A small image flow-matching model, trained from scratch.
Training: 17300 steps, batches of 64.
Data: trained on scattered letters and digits in many colours, 97500 training examples, 11.4 epochs.
Rows from block 4, named by matrix and row number. Rows with one number belong to one neuron. Each number is 128 + 24 x the weight over its row's rms, rounded and kept within 0 to 255. All counts start at 0. Numbers have three digits each.
# fc1: MLP up (model.blocks.4.mlp.fc1.weight, 512x128), inputs 64-127
# fc2: MLP down (model.blocks.4.mlp.fc2.weight, 128x512, transposed), outputs 64-127
fc1.327:138156122119149154102098140113152130147100085106123144107153119078137162137098131116114141125108145149137160196147128118129079114116071116131084147134123137186113168124138140163087124132112111
fc2.327:155140126120159123139101121127104118123113136147152156155151138143126096119132138135129075110116157139137125085116107109110163061152155158121157140149122143116148106157142153123136152092156137
fc1.328:133147094151135095141155137127087154118081118120136129119143075149117092116117168130164138145091119151181106163132134113134116144115082104098129191105125124157130091090137146153088161133175102
fc2.328:133150071091144139130131113157155091111168134151149119139155147120099156120133115144097128118152126121119103100109121123095129116174152156169130114113122176105137134132132141106167092119118127
fc1.329:119096105117133133114160095108125088155146090144101112111129116175132136134132093132144128138133130144134178098086075117156132149109149099130133159120153145116110159119111153100131134157105101
fc2.329:113141130161120142165102166177125133155123137125129151132119125102160093109155183104138101126151115117091090132126165123066131128125168125092102109155106108118130117133130098122134120139148135
fc1.330:135114085097124121157103134134107134087153117130137097120087157129116104138127127165160112125107169180146111147127174123119142117131133108103122110152157177107120104136068134138150129136159140
fc2.330:095129138158125127122138135114139153135118122133104144136160158115115163093131145084145125141150157126141181146112115120101157092134110169100114145125127108153124174111160127102113128131125093
fc1.331:132125128184170093122103116168153143125172108109126166130108146134136138145125143122204136150161149070111123119149135112114141120112097141100121059111147131087112143158134140108115141142133114
fc2.331:124143147103130138166135143107092102137164209147127109121149139111054128122110133132133164154113098112135135100128162132145120148142144130091117180156087139139145120127086125054099120090118151
fc1.332:101105130128111145139137142129080126123145129146107160129104088177108149131131132110105096127146130150121103160120116151136146113090133128145124128172140136159110095101121126124113123129095148
fc2.332:142125112112118136134137088119158127134143107133169119089095116143126133166102149116153171110144183156093147130118107110135119113152115095128151111108120128157144134083115121122125135104108173
fc1.333:119126118119094154154111134139083131144107106114118137132127137128121123152098201137128108081153128141122122143151153108141134173090115124122102118133128146150137146096150145153119152187073157
fc2.333:122132156148181147143142141166137113111157143118133116133138131133127098101175145099130123151124105115168162104149112115135122109127140159136123144185103088113102132180121134126144149115152087
fc1.334:053130128106143127166112114100143104116116151127130131168112158124090119163152104101079125108130103140141122111154111165081116123076102080093091123189141116101143122117101135169145130123065135
fc2.334:166111091123122155107128157098130188123160105131107111129151148121161164114123150114119104140128169096131178090104181104177084114116171129147141141121163163135129143102140154125143080124109127
fc1.335:090113150106124138134153138118104168133132129089121155123125140120151092149165191145123083120146150110107115092135106100142119131118171150120097078110102101081144109099115146176145144159105133
fc2.335:123117121094111115158117130163153156103161124123130124158119133141157179141120160124130134128132119142133150095133150117122129178130139125121133093140140093117120147127153133113097147104139086
fc1.336:117130109137184110143132096143156098118112164145119129128151135143166148123113146150051146124118073065132110129122118127173133147111103192153126135112092135100152112124103121081169169110132103
fc2.336:124117126202147139124095139103144155134101116096103130145116147152092166094121105121183144160091151133113149150138074129098175093091180101094146106135134102149109158148143104151112126157127069
fc1.337:137179118102119161154144111124156136120063198111100145180127131094124111093129129123130106117135132131134148208146126125169118141130122087133152186126133099156159099122084122118132117108143146
fc2.337:153128085155183124169134151125127109148160132162096123131149123163140133148087150138131154131130121163152119084074090117080141138123077165154129150130140171132094161112186133106126139122137134
fc1.338:116162119110156137127134120112124119152098132143128135140150165154186108163116129131125109120142180149129137082125139092152156138132106050134113143173137126134130128108135121062129123116107159
fc2.338:167157194140092144116119123148170143127102125113132144140133140116095166102168153105142135151123053145132143143113167146134079098137134140157162105091117139139140158155099107101138132133152115
fc1.339:106111108187158138119140133136154132127098136110120161139116144111131111161146114140120115123125122125120144166103134148124129098107128192121138167085106113145121132157141157145139145190133111
fc2.339:132171170151086122096120147143152104136122101150131141128134056135144113165122138110075109100108108128094137111125146159156140128152183133150143085178153114143139113155102130135173157111129148
fc1.340:119138099095173156133171124125095107123112155097155129128178165120117157122127139142101084119106102112137133108099138128124028125093127101098077122096149111167138139121124124155095155117114164
fc2.340:149120108138124137176119094144131121126144152153103135070152132158114113158133118110116134087156147135165143091173116126118148114139103149130143116186122179076123094121158161118121133114126139
fc1.341:133128158164136147166139145160130147122154154135157154117095093143097138137125173155106128095063096136171115164119111169145124134106167105104099113141110121119146138137144103134059137103112098
fc2.341:117066080103138132101134094128109124106126118136097112138147171067140128100136059147119145152179173138102137109130121114098131117149108141132138130101098141155116137122151129152148086114120157
fc1.342:140116131107145122134090142113121138141091116065119077131151125114163095109160105104126113124121102173154153146148142099143138084117169153110130114127136154107122154087140135141123103109132175
fc2.342:125106132166151151119153127148106110134133140163123155122076147142116151115159146147137141153114136133114084115098138157119151146137107122106158149120110157193122146165138141133162149150128088
fc1.343:134123149166151174156177119105147146170124105117133107127137105120133146138150141098119142106174154137110170120190070142136121128146101079089117096119151150139133125153138155119138130169121112
fc2.343:134144153102151102132081140168119145072113123128128172120102144153124090134093131180182117125088120133134099102090161125126138119115143149128148137126119096177074154084121132186118117131157145
fc1.344:124079130111113110136116121129109149115145129125105142150138143147172138145146111123118126087147147146133125084133124149136160106123139123144093173143143133176145131163121113069118078160152147
fc2.344:127081148149119130141108136149148108113117119130108109183129126112111121114110172130130142109119137115121127174100145127132092113118186141147136127132153118106099107143120157095098134145110140
fc1.345:093108093114134136127126140176091131137102151108169095137144097079121120109108138105092156104111131143135144156111142132162084115118098117132153125111118156126118146160130101129131098136144169
fc2.345:132115124104105139086121109151116136105116160091158125139108086093109117099118108148084125124157112130131137113172126114108135136127114135142102145162145094135122091155095053121085087145153119
fc1.346:104117139134149148120175182157176156110119150102101156137095111108103110143148162118147167146143093123141136125169179152122139125155158137119130102122112158155176105129118161159093100088159091
fc2.346:125139133096114095131083142074120115117140141148158077108147150120119122117149081103140068117143153122129137127097100141164127130125148141128090136143139080106102156133130112100150111172115154
fc1.347:120150104132135140117115129116148114137113154149111153131184131156126154101129115120168115132133111120114105040070105124165122109117124135095118157139196141128152087150081141163129120112142101
fc2.347:156117157125157140159113155110111135125154078131134087156095176117123119163129118134125135140083149102133166147150186148091111144137120122127171152124128120122105168119166116104130123124082158